{
  "encoder_arch": "quartznet",
  "model": "encoder-decoder audio transcriber",
  "dataset": "phrases spoken by 400 fixed synthetic voices",
  "train_examples": 39062,
  "n_mels": 64,
  "hop_length": 160,
  "input": "log_mel",
  "spec_augment": false,
  "win_length": 400,
  "tokenizer": "word",
  "vocab_size": 208,
  "encoder_norm": "batchnorm",
  "encoder_activation": "gelu",
  "encoder_drop_path": 0.05,
  "encoder_depths": [4, 4, 4],
  "encoder_kernel_size": 25,
  "encoder_stem": "single",
  "encoder_widths": [128, 192, 288],
  "fusion": "prefix",
  "decoder_width": 128,
  "decoder_layers": 12,
  "decoder_norm": "layernorm",
  "decoder_norm_position": "post",
  "decoder_activation": "quick_gelu",
  "decoder_mlp_ratio": 3,
  "decoder_head_dim": 32,
  "decoder_fused_qkv": false,
  "decoder_bias": "none",
  "decoder_qk_norm": false,
  "decoder_parallel_block": false,
  "decoder_inner_norm": false,
  "decoder_positions": "rope",
  "decoder_prefix_bidirectional": false,
  "decoder_connector": "linear",
  "decoder_tie_embeddings": true,
  "init": "small_normal",
  "residual_init": "none",
  "optimizer": "muon",
  "muon_scale": "original",
  "learning_rate": 0.013,
  "momentum": 0.95,
  "nesterov": true,
  "orthogonalizer": "newton_schulz_5",
  "adamw_lr_other_params": 0.001,
  "cautious_weight_decay": true,
  "max_steps": 10200,
  "batch_size": 128,
  "epochs": 33.4,
  "lr_schedule": "wsd",
  "decay_fraction": 0.4,
  "final_lr_fraction": 0.1,
  "warmup_steps": 1020,
  "weight_decay": 0.09,
  "adamw_weight_decay_other_params": 0.05
}
Rows from block 8 of the audio encoder of a small encoder-decoder audio transcriber, named by matrix and row number. Rows with one number belong to one channel. Each number is 128 + 24 x the weight over its row's rms, rounded and kept within 0 to 255. All counts start at 0. Numbers have three digits each.
After each channel's rows are labels from the 100 clips, of 14976, where the channel reaches its highest value: "peak on" is the class under the peak. Only what is clearly more common there than usual is listed. The data: phrases spoken by 400 fixed synthetic voices. In brackets: how many of the 100.
# convs1: first pointwise conv (encoder.blocks.8.convs.1.weight, 288x192x1), inputs 128-191
# convs3: second pointwise conv (encoder.blocks.8.convs.3.weight, 288x288x1, transposed), outputs 144-215

convs1.72:109130139115150174087132152158122129121119141120091131119122091128151088136112177130131104132158101160144174132085139109101152211154123108116112149131129131104130109073113161111133119119140152
convs3.72:111109169102144110144140154162153143100111163124123142122131117098136175093129150138124154160121160153126118135160093102106132145148147156132110048147142080088097126139129131162126126097123139115160139069137144091133
peak on: /oʊ/ (79)

convs1.102:112120113124101103141162196116129126085086130134151102162107118145141135127158143151177151110136102112146124157088175108095130053072118135127136100096130134130088126139105085122092095122123141
convs3.102:188090126159129136133142106147102117088150098141135206117118112132161108105185134141107108150135147120148133154115132112152146140135125140111130141128166145127139134115112170105113149138119156154095181086075164128116
peak on: silence (100)

convs1.161:152112118123161179140141108134137107157128127142127156104161107115105140114151166161165123103112106140141115128116109097172134085135119118114159151120137119137143153130145136165132140118123133
convs3.161:126116119136151113094117143150106162167102125105121157139105111128147062094128102136143138140112169136103114151080148138113137154168143179087114139129110110102135119111152157156094113151119103134123088119138121159126
peak on: /n/ (56)

convs1.38:097144110150137125085131123138150140121144083154131134109135185140120121119133136117125128137156148155123141144119041171125070160097161103127149132142117087131148118136142112086123140098121129
convs3.38:154164128113125108147132125163174188159104128134138062111078126116121118100125100129094155099134137124144120116165137162136097127139149168109141147159113084149178126132128135110140159110144156189098168162139186157118
peak on: /ɝ/ (43)

convs1.104:134149139142152116090104087133140138118104083102144121096070134085121128109149114102120086103101167118119175148092152115142116116128121097135059108144125124068167169131155110084114121127111166
convs3.104:081090147137102139115134131152168124161139125139149111092128169126145160116115146154070125128085120074157112109079133148131134124150154129115130176141164127169134149124117178176064116123109149117096130117155195101123
peak on: /ɝ/ (25)

convs1.100:141163149096135108114108141105127066112152130107122141151114130103118140064162133113148138132128123148122130097116178113110085115119163127138075151197092100164125128121125071080080136145158126
convs3.100:099181130107142135136159077132103127101122178126144119111113130121101104143110083116110128133137083141094127121134170160139160126105124133115098125153118150121148103093173110123141145100138106105143137121177178138124
peak on: silence (99)

convs1.285:150099147107107177106128160130127150120145134153129066128053115129128131148118145145123122068159094098091133119140151131161108151129098146156123112147115163111085138144094107150118138138164126
convs3.285:139132154138094100115178099140134132100136123149127137139101111085120171088142168139071124127167132136153113155116143112136089154105104156118072131120138146094148096119097139144103089090128101126109114096130137135148
peak on: /aɪ/ (71)

convs1.16:123122100112150162108175107094132153138124086137157126113074120108132134131111131139140135133144140126144122156134088129119160116142156162128132131124136144134102186138111136116107126138119137
convs3.16:168106137171119140101136068100151090092154143133110116132142088141144081087114120144090111124153201170112134134140122111121144132117149116136137130149096138166105119140127124094111106149106116129133129114118146090107
peak on: /d/ (50)

convs1.86:084175129115130125141192112116104130151094209158163149144154121117163159092095144111068102090165129145141114128127170108160137119162120125150132109132138126097111139111076137121131132139141151
convs3.86:112105140095129099147130202085118149146121114155131144142110150102148051110126116131093113135074107109161160153113142134130140126142147131153126104106135126103116162131135128134154123142128128122125129068113170128138
peak on: /u/ (49)

convs1.260:174130154107114171187087085133131138163122115159099084119141131108120129151131117144141168100113146117091132134096136134147136159114102126140134178118154125147143096102114102096133166148157142
convs3.260:127157111124122114123088080103130150155135091142139115096107134155118161196145115138119110086140103154120137119141074124128155145151090163127133136125127130118140138140111093163145119134146153107127103102162098167106
peak on: /oʊ/ (35); /d/ (34)

convs1.73:106138117127139163120159123125175171152105106126156136107104131149129130095138116119114119145095137125126155092129155113091140160141121122143117090129154141150124143137082117178117104143112090
convs3.73:106094144119135126178127107182105136130146153122124119119179158134092146149134179128141157069085131174141113110132141126123144106152135117154150126090118114128096119140103145146133135142130139092124168110115137111112
peak on: /ə/ (28)

convs1.239:073137159142130154116120133167147125142129148123095115149125107156142117113129104171120133110140131106142095111145122124107169091147165125089087154131124131131117135145139124098133128118110134
convs3.239:144131108130157108101135142128156133116098130124138133098133134104104141106152106172138154104139157129135131147184119125155130146159102163087098113142112120149144152175133111131146130140128124108176146141118117106129
peak on: /ɪ/ (80)

convs1.192:127112109131127121130079135149163130152157124131092113146096111159110124097132117157112089145103137129119147128138095171128129101125087122128129140130087127182150115146123132153120103116110161
convs3.192:126202134125121116131108154096112124101137121151125131141115134138095117152121134117094150113127122156133141151155129109179123123127120148126120118110133145114153095158175092107147108085156136135089102126150154104097
peak on: /tʃ/ (46); /ɪ/ (28)

convs1.230:144094115144107127115128137167144168144146116139153126105153125111128172145135133117101135147041070155144136148148158140103075167139121147130117141167152118126146168134149130140128097117115124
convs3.230:137121160127125073132107135129137159071123143096082113177127143119154165140148149132085091139102125111112106123101146145163180106122195123138126102128099135106164139123139126134148141116157107117133108115119107139134
peak on: /ɪ/ (47)

convs1.67:115116110156132076146101163137090136105123097136122140165140070135135105107127140135136145140080122111143141140152112116122118146145133110110148115131212182110122109126133098110157138152118114
convs3.67:135143157131151111140177161165142141161139066156115109140116133125144084147125105091124090109122138115131141080136128098162165158124124084114134120114148122131143106107078118128144135122181147136108143138096090099139
peak on: silence (100)

convs1.65:108153127083113129138122087181110129166142124148122166146176136088127147134122145139144120111095177135119096124087113126154145121114136127128173143100102119153155113115160135175089132078111156
convs3.65:135148143160179128148158116125113174150132116133159119104152125140140082116156094122134134108082126177121134124114117128153128137116118122118142124115166107186099143101106117111126150133172138134121134127172163157159
peak on: /ɛ/ (43); /ɪ/ (36)

convs1.81:129125149177108119078121130117113147102055095126123111126137126124127123168110113104099114100137115125109135103156166127105131139137156133109131102088133146122118114167119127134114132125197142
convs3.81:108123140106163128141085152154123139125146109096120107118107191129118126134140095106104187165095131119137153106127134116125117124153101097119075165078168196124164130137132137128123135151117131145119130106152118115133
peak on: /u/ (66)

convs1.35:152102181204160118148150153090118164152119143108110142127138104120148150154170133092110104122105149144130129129084122118134134136146083100174174137099158099128148153165189141112094114168112120
convs3.35:179112131111141122118148096154115159110116118114162127095118096088142134090123140127117131113129110147149128105109127131118143125118155103145115080116116122130100102144137155149132115117069134097098155114150162105119
peak on: /n/ (34)

convs1.84:074096121141148148117124111088139126124115132101131122084108113111111173114147104119082107141103157204126128089123105155146140139125197131122142130116118147161133184135089113167143146163132135
convs3.84:115114090078138134119106112189110148147082133126120175129126070116123115116092144131150135105127083123141117114117142142170120125144157114137085120147121153165129129153134133115137118142179118134126100134125134132109
peak on: /ɛ/ (31)

convs1.96:105152160099115118098127117124168162165104127120136111132129116110143134115107134124150153147099111097146130117158129111113156123128101185147152127114082147150088151143089138124084092145179135
convs3.96:138129085136181112130154130121155123183126134132100128092121183125147125137110144140154140105152125123132121174101132144149127119127128136136113077132115132121096159107136131142125092136140159110148157143149126098098
peak on: /ɝ/ (57)

convs1.60:180134084101153093134111128114155137105120126119116086124182128149103163123123133150145121079140140163073065138141137177125106133120138138170137119128129118128174158147127144108157123138166126
convs3.60:167115114161112069127066129123159103132209156123101127162121125135142102116140109124122102109146120136142143149124152113094119135113152107143158153141087106091093143137144139146158128112157136127150138153183114113108
peak on: /k/ (37)

convs1.80:121144132096134096148109123148136055150148148154120136143111154130131142108121135124167145197141163130133092114179143136125157125151100141116154107181123134115160117160136100135089100140136129
convs3.80:158128134143142131075102144085135146122111124099088102102104143117117102152123153099129135163101147134108113124133127115120097121114083094153163155087125137117113125124130090103151113112160107099142087110117127150105
peak on: /d/ (30)

convs1.244:109144120143160108086187135106117115111148152101148088130110131092199145101103149146152114119175115130108095145118089072133153151106141130111116197125170073157103157121152131111130083108120135
convs3.244:175114112130070136119148127141159128119123118138154129137146151121148133135189148100147127102129128117127093199156102157046149138122153142082123137121155129116096118125120124123100114103107160130148093153120160110127
peak on: /tʃ/ (40)

convs1.255:116130133108142106096114118137109112120126096144113109137130197114103096152141089137124124153137127119072155119121119137165210131113144135173200128124140111158111114172126141154123106159110115
convs3.255:155119141138153118074109144149154056139147075126113124092199126088110124125113153103142094142142109063104121154162083114110141090144068124098119080190140079122103104119141116086088124113137143145125135144148130136133
peak on: /ɝ/ (55)

convs1.40:144128104141136103093129114093138129171075146137103126134146103157132112110095119157121117098140103128110138124119118131151135133121136144095152129127147136166139152144138116149119137126132087
convs3.40:131108127133145096105162135119150125162147162139171163089115143162094155099137135136136129100104110093117105147127146109112118088097121111112157154147118132108115126120127149183132114110169135156140163114097098132171
peak on: /p/ (46)

convs1.249:140142134141143111075109119136096131145124142096139137084142094173116114136098076138172135055139115169125140128125126177113115123108090100130131161138144173145131078121179148146144148109091123
convs3.249:169090114106150123132119111094169098142121113105105148139172151110105140164123092072159131112173147128127133122152111157157116109115118151132102110097163121132121118118140135123139132160144112057143144176155116132092
peak on: /ɪ/ (67)

convs1.121:152123161128128113130129119169110124133149121152123190127149105140129134138147154149116144114126113129111129106157150154131146149141103128130126128124127129133166113113163154128105109118151118
convs3.121:104104111140140100155113126109159109133151121145140105155168128110112110118110124126124150134105108138123125147150153166053116126099111145117132118158121147171118138124131153149103113088124137105086124137099139104146
peak on: /ɪ/ (45); /u/ (28)

convs1.203:130157219093126160108150141102100131153122122121115139106152145140132174114115145139083086130097144135146092138118139107127141096120108130129120142089130137115161152085137127119144173091132102
convs3.203:123145147127163121147139128125107132132121086163127104142086088130158111106136120123173115111151132091140142115082122155124133131111157100124129149114131173146148117167109120130111111106127132174136147125110099140078
peak on: /ɪ/ (25)

convs1.71:169125155151072126139113126185161161072137118140177146141130117160109131126105123156137131132115140124132122125096102104127103113118105137154106099110134100116111107095127155132101115151136129
convs3.71:135101139130136100102137111146111077116122121138133097095121116164131139078143084121103143099116130127142128119115074177127150121156112119094156130119076130109089121109139122116135092145135114170137114140130132119119
peak on: /p/ (81)

convs1.128:110129171151108091113076152123117166063137123138151120138125124091119155143139121124121135116136132124135130098159199118107143133135128119165117126125151198105104105132137155165179108118133087
convs3.128:105136138163094143124087158122115106104161164116155152122095038149089149126142179123137136134100133136090065106147121153144102124136131133154135161132135108113068151154151145148143130096130160113158102146077110151095
peak on: /u/ (39); /ɑ/ (26)

convs1.246:143108147114116102138084117181111147139094146160153162118116142152113133131120137136132112133118159122134095135081133130124090154124135147108130157170119176114096101111148160097110116120124133
convs3.246:178102139141177216120162101113119095093110131127115123135114100171151086099125090122094157135122153125123123123146110130116141116111142145121122104095105163102138131150134131136142117120126127116099151105124104116123
peak on: /ʊ/ (54)

convs1.190:153122161103128078143137132156070096114129119147116133141099112108113128100097128122134176102155129105159128099103114153107112135110119104142121162101131114109154152100076167095105135155126136
convs3.190:156117093140103141098161095103103153113174149165111093082080145176140120118132166145112132112114095136132112111141132117137115152129125114055145122145143136085083153089077116121135148124127120125140087156101137121159
peak on: silence (100)

convs1.218:089134182169141124095104103161130103134100150130159099121122133129124107144126166132099137136115098124101143137140133110102152139128129074093107078112123130102089100113101127112134149137137113
convs3.218:105140148112144139116134113147123136125162134144124067153116135121133083122144142108137142191122162122113140116138156144129101123113146106090133130087144161134093134139128130134097159142066152180086112134151085121091
peak on: /eɪ/ (31)

convs1.263:072135129123126132161140158149106136096119109159153136141149120142087136142136120074164080120121126140100163166178155095128124085114094142148080150141133098100119166117112135149136063124127095
convs3.263:122126151091143058135087136118107121069102123095134150132109153124122128102142150141138132114119128144165116130135104071099147129120143114120182148083113144153096147159115136119132117116127123143158116119113165173160
peak on: /ɪ/ (37)

convs1.26:159120122109139164152089111124135125135098113147134068109152139116137122159120147175139119148116098129142115101159130147129119113120137126150092122123122147125174121135116127116106152134100157
convs3.26:134139116153106100077132097141122114125076120115137105135122110138151102125114145109126150121141099139157137127158160152159122132108133135096125120110163128105101101169106102137122127160105120102157150180126116097134
peak on: /ɛ/ (25)

convs1.15:096108135116148162102128098196125104132122094062097136139091115108073160110142105115141083098132158104122105137104171133119117171139112137164134104126121130109106175099118134130138169112118175
convs3.15:128130091167115110126144101136113092160113098161154142133158136070181105093147144152126134104131105130132118137133081157103137151122149100109130144103123195164127106115116127105142117124115137170130130126163154152166
peak on: /aɪ/ (78)

convs1.74:136088119097109171139123113122078125111094156130126119141113146112117087111130118089071100134096136082158142117140128148136130113135117148091147151147134112180167141108131123126165112101150108
convs3.74:164106094128108133121098139160137140091110161124148150125124115119114126132106136062083091120155138097168117130172153108144160108111141162125090151068122137151112146083173079150105150155107124111121197105127124098139
peak on: /n/ (77)

convs1.58:162152119123090147126117141136083142078129116106132099161145153122108115101132105141119084157146147121156105143133067171149135137151162128178133139103134154168162126125133137095123127136178126
convs3.58:095159100161095113124185075107126106150100128133193109129128149107144141146133145141079165171131094132139141143118144163108132143081133122128155133156096104127138113138093172131151102133168177100154137194120147134142
peak on: /n/ (36)

convs1.269:073145109109131117136110120116145087138129112183145096118091143108143102145133098206141170110134122129100092116086121153145122109146096101097112150113106093140123106173087158134097139138167094
convs3.269:093107112126104131162123100135144174079112163135107124147142095139117121154128167120126124087078126214138156118140162093089127113094151105126134153114113172162102129132147133113117121143122133163133155089124099105117
peak on: /p/ (31)

convs1.245:063089143122110104129151179162129119108084153119142158105122123118106121168144090109138081125132127132110143131165158129166137140130123128102171095121115139124119113138109156105100100119173140
convs3.245:103124136151164112117179139140171154151121120124140068103161150107156113130136111144150123131152147144091125142145164102095149118114070133127149110165110067126140147109144150142129161121105121112156107121145111110088
peak on: /ɝ/ (49); /ɑ/ (34)

convs1.162:081107140131139118140137098150122142161110145131095131153102114155116152127113111129082141116133118135153119137122184167132146143110130150178113125101121156121126174132130114162105129125165116
convs3.162:113095144091115143147153111141160135116116133128129144085113158147127100092116120115102079174156156117096107129107145142132100134135110143168148157146150139108133126138126136100151131123149135117111113109153146082141
peak on: /u/ (87)

convs1.120:107117114087098128133129134117125141139122139154080116122150118112137124155126124160141123111130138067151151140158145119144144104164102119125110113117097133136162115153134144123122127113167066
convs3.120:106147141150150119155136128143080131150127153101140119167108137126121135135110147167118103136107124119140119125083100152125127137113110144100170064159136109109176127145119125130146114092139128115142109105134103138128
peak on: /u/ (76)

convs1.82:115124125156138108093113133139147140108129111170119166088092118105093145096135156120095162153101128147069153136166134118140111127121081124154127145115138100157127117117133154113158128077165148
convs3.82:114103128132146129173141138155133138037147119126155117121160131175066126113182136113149104097141142178124134137099110142087145111116112120112117157137126126112139159147146086147135132139143164127166149133114115073151
peak on: /oʊ/ (31)

convs1.130:142120085107161111132146124164084101131106099146122108150114096095137142126147127148133169151099112115115172126139112071137143076117133144133081141140098136082103115137129151119124106135143113
convs3.130:120155126117121128122129126133145114118150128140129103138103131126158121152119126099157128119167182146148155096109087156159114126133127143146123141134109114134145124111124147167158148168065123118170119139112166115136
peak on: /ɝ/ (73)

convs1.235:145123141098160110139036163151132164101152151122133109098158146116107188141139165092108219136130139132110140138148112136134094097109125093102172116122117117157126130126114135159137130145157159
convs3.235:140101128143149107195132103095119094157151165131130153110139169146158167130119116156119119153129118112179126114150142142150132124141121136127108086129110125099150115118152110146146097113129124101186132116107155140150
peak on: /eɪ/ (25); /t/ (25)

convs1.138:139113125095115102121162126116135140139177132133161121133106140134139124184116117123119148107122099113115153084108143131135146134150110136138127102173140121148152114129168176118075102187135134
convs3.138:140122123119150111122082176151102135100134152162165105140129183152132158139122103159113112093159121124130150120144141108157154114177128102131098106168152120175096134086118153144128147101103124122113118153149141088161
peak on: /ɛ/ (91)

convs1.159:108125140097108121133120155116104149104109132150153124156108116133141134151142119099133150122139134116148120115049166120130126134110131167120147130097127125113182111133119071151140134121130138
convs3.159:111102139147110115117107087129097083106091122103096126093112122125098113105156118088142139132110100149096106108109120128099087127138123122124097131095091133116084124132098135088104143107096131103108112100130131108124
peak on: silence (100)

convs1.48:133121069153153133130131148095132104140134124085099157151153111143138142137156135120124097129138151143116174110144127140144110196156123155150095159148146148108058145096111124141146123141141131
convs3.48:128142111131122127139147140124125132131090107102118102101147095151132133115138181130151081107150130101137136138120103134107127122132116103131151106141080112137095126106111153080120112115109125126160123157094108106129
peak on: /ɹ/ (26)

convs1.284:114163123104112185129080156141142112070098123129137137141136089126117122159129133164109108133117133150131137131165120093123123142122111142128100142136114117119132171139069088147104121090095126
convs3.284:166123146102128141106141121123127137142130103123137139119113094134126087112134123113079172133125096131119083137137130129164142099174162106114131076109114146122092109094164161084102126128124105158141113112138090168117
peak on: /i/ (94)

convs1.93:111113137131091136134116101107131119135152125159119108108099095129132128095120127146142116125151111122142153085118139127146123156137152080147085123092144094158148130138182133098137137126150142
convs3.93:112112167133120090150157124129130132107169132134125103131135106145130115120131120109127150115140092173092153123090136064125107158096125146078123134130153120140137134142140174146135130147136139126115104115125132130142
peak on: /ɛ/ (68)

convs1.222:096147141122120188102137148151113124124106143108124152115135141170126141137087090140123181122130101121127134095139091121153081125145115115165190105148116135128144102128149163123097128124113130
convs3.222:137202128142224149092107154129146125155109135157138147133088170131108117151126107126103156092178132147145074136118122123117117096126136156109150153121110129101150121138145128126126116158146122124105107112115167065143
peak on: /i/ (70)

convs1.18:133133142150133191154092130142159147149135074099107115182136157134084123133125106166128146143118097123137153148152143175143188145119119137141086138137132161131097136134130087092153142143095111
convs3.18:168125137133142115081128138117095140186139129123152105119094079119157132142140116138148113118130126138172166112123155138134068126127134165188144148112115146119110119096101125205116118102105122129101176129177144168127
peak on: /oʊ/ (48)

convs1.272:146086080135119164153070120079115129130148102131129099130111199157129122167119102124131119112160131104131111121140157147131136132141158147120162123145144131159078150135132126114137178118053162
convs3.272:130140113143123133110136097114123144116097124122135109149126132134146132125150093162106123151121105128128116111165151118120128142117130154098138127111102124146149165141142111096082113132097144151111104106121147080098
peak on: /k/ (27)

convs1.243:134135135105124129121117148128131157127131183129117145088177110150150141099136106100137154123098098106108121144153183074129125103143137114136102132085129173126153131129097126142075149161119135
convs3.243:163138113132101170139174142158146114121067150135096108152136127143091108139143108149155104106142134132145098139150135110144108133145109125102092126096142125111120139140110117134161124118129108118103128126128136097110
peak on: /ə/ (44)

convs1.174:111158124090130126131158127132149120125137159095133184116138148094100144145143120156155124110120143162130164121151180169138131126148138085113083116111090113095132139132116146163171095146104123
convs3.174:130166136127151138159131112127147066143105127141131123118108154153125133094117113105157152112213088087154112110110165116106117131126150128090117123154095108116086141129141131127139111149141137091153130153178114142101
peak on: /i/ (35); /ɪ/ (30)

convs1.214:144118137119112132114189130144073110098130114084141144135104117158096197115082150095101148157162130127098127142159134112102155172106141086086123117142128141143101103111132122140116088102120166
convs3.214:144146094142125128144147135137093128132126090163084168117114155106133164088139115119140141136129164115130163127119101145151159123117108115166123180112142088130152122082145125087146104106144117093100126162093088106093
peak on: /i/ (31)

convs1.47:108092148074094121109132149091106143084123116155154118105107136119120101113139148117190171108132143141157142132115158106069117130118093121123113154091133169120115117123105161151120106129093110
convs3.47:114081112113179121106126096140170127125121119130127114131145147114113159123116149145094136077121142138188146139131128139121135118111135126154123189114110136110119143090098118131112091091109121132092092140076099148204
peak on: /ɪ/ (78)

convs1.27:101096118145139094124111129093111104137110122113110087142150121139110133149139147157112152081120123155152184109122121145155118128127131103153152122144101100130131137141099131135140143107135124
convs3.27:120128110144157121133151129149104103152122148110181145159114128114104111116165150122118109135152155138124132123194130163113172133105082128116071133133122139142118139130130125154130127122147114084138158114109071144133
peak on: /ɹ/ (34); /u/ (33)

convs1.186:162132185130118117107119100124110126062105142137105139126101152141151138129079161179154140131097145146116115099074153178114081116142105080125139098118130167103150137132158145132122117130115152
convs3.186:104150120101160139135134158147130129127156116103110127130090146112128116170154157152094116122099166123109121143111109144122125127112131069141157114132079132146121128144122152110167109114113147160092125144136207129165
peak on: /eɪ/ (36); /t/ (29)

convs1.105:140140163119125112113073116129103140145135141162132093132129123141084147152195096139140108120112111106125121129125130130171132135151169145142137098122128122120101120137136118129119133138153128
convs3.105:128152145114143076157138146149116139148130135130109115150169123132101101138124123169109119132144142171148090110101141112127130169076066168091100124126123096131103137136123128131148141168141173129130119162141121088092
peak on: /ɹ/ (53)

convs1.228:118123144149111144101107138164148071152111094165139091125131090133112122138126092098110093115131127120107142119112161145123094137106115148171131159125108133144121115120137112114117128143142119
convs3.228:122141125161113116121152109143147164105186095131171133148097107112129055126093183114147140145108130139106163105117092146127156099135098141114123102099127153129126120167130097087131113117154134090126145131144124114132
peak on: /ə/ (35)

convs1.172:110156127111047105124129160092132134100092138159130129134122086133111155085089083159123134156146182147131104132144146128154124119127109116132145098152137130108116098117158141108102122120180160
convs3.172:104111125110128107156088124114097119159083095125094101113140150125089163191130174081145140146171160143141109118126147124130138134119128135157121144157140112099134124112099079128127122119140127137077124133130144132153
peak on: /i/ (92)

convs1.281:201127104116123109127127157167124138128141089105142150155147117131093111122125123142164143165075091124173101095085161109124127212125151120128160099133126120109131161132128176148128187147122122
convs3.281:144136082136125141100108140156153073134098158080157171108110111100122117127157130099105128114178121149121141150179109154103136103127133127125136085107143133113109112122118097169115097146114128146110107097176085102153
peak on: /eɪ/ (46)

convs1.31:166117146139121091151159152159119178125138123107097081110062113146151144108084154160111158140109131096116151085134092100122136134144135144113136138158128107122153116097143143141130164102107114
convs3.31:145122092120125080110151117115123139152102147135128112142159109137102202159115074176153144153153113167155126124151120115153173124099111112128142165162139136080139124110131098152133130104128139132130140073069121128143
peak on: /eɪ/ (26)

convs1.287:116138123154144149171157152127089114154184141100124131165135113100060133123121125160114106156120140126133134160148133134134089127133128125097148132122159073136141127124128157133116117129133157
convs3.287:145122117162101169136114135123173097150148151128105134131138100136110119110084129154123129137136143149130141093119101107109088177131114119130144142172113135167157131126136138104105109186105102126129128134113098142116
peak on: /k/ (72)

convs1.167:157167117108111125114113150124162130115088124125126164090117115118183096115110155162128123166139138141138096127148176103132089119103123114154094124164133101119130152137139097063131145121125126
convs3.167:090125122160156132126100135117077165153155097120148120153160136125136101106117087149148057086144129123108088137151137189123102135096108132094142137146150105135145117158122122114113139116145081121148085159109128119119
peak on: /aɪ/ (88)

convs1.240:106083108098114184130143119102146140112137105085156158114129110137105119064138125138119156167135139124129089011146127112097155166073136137131152112165121129129153151124105129135135138164123134
convs3.240:117129156172101120152144127146126127131126102119132129101124100121118120144138132149138141119161132121108127130158112117105078133141089139148158078119096142127141143129134083123175104139117124128147152129154176146140
peak on: /ɛ/ (33)

convs1.21:125150107107167144130125114166117107156102134144166135132124084132134150136144142122145089093147115133121152152150135112103129139082132126149190106150144108187129126135143151078085143164123113
convs3.21:169149141128100119151137112067113128111116170127112126122092128109135113110144138100143108123135124072111082128137113110093144164108103112115150172169150122144173111137144162178102119161139136174115127133112120123131
peak on: /ɝ/ (27)

convs1.187:133154100139137102146115099131132167131154121142121171113171131104095071094151122086144166118127122124102128071158129107111182134120154142137153122115126148153123129152098146122095109092135178
convs3.187:158154128126163157073108127139162119153143123149139118126121091109115119155139127132120105148104147170122159128107151116161128134142173170088112152133108109112083151103124142137135126115126166084124171089118098152124
peak on: /eɪ/ (82)

convs1.49:155104156122123171166074139108112156139143162153118140130085132092113137088142085150083147159127107146111163115134141114121115132211122148140118108098141114125121104096119106103166115111130162
convs3.49:101066113149139063197103138126138119107121134121124109170102156115115116096147137125098124160111125116163122094177106144108156139095123145183134139132135141105162164133126152151121097141123136114159160110128167132092
peak on: /ɛ/ (29)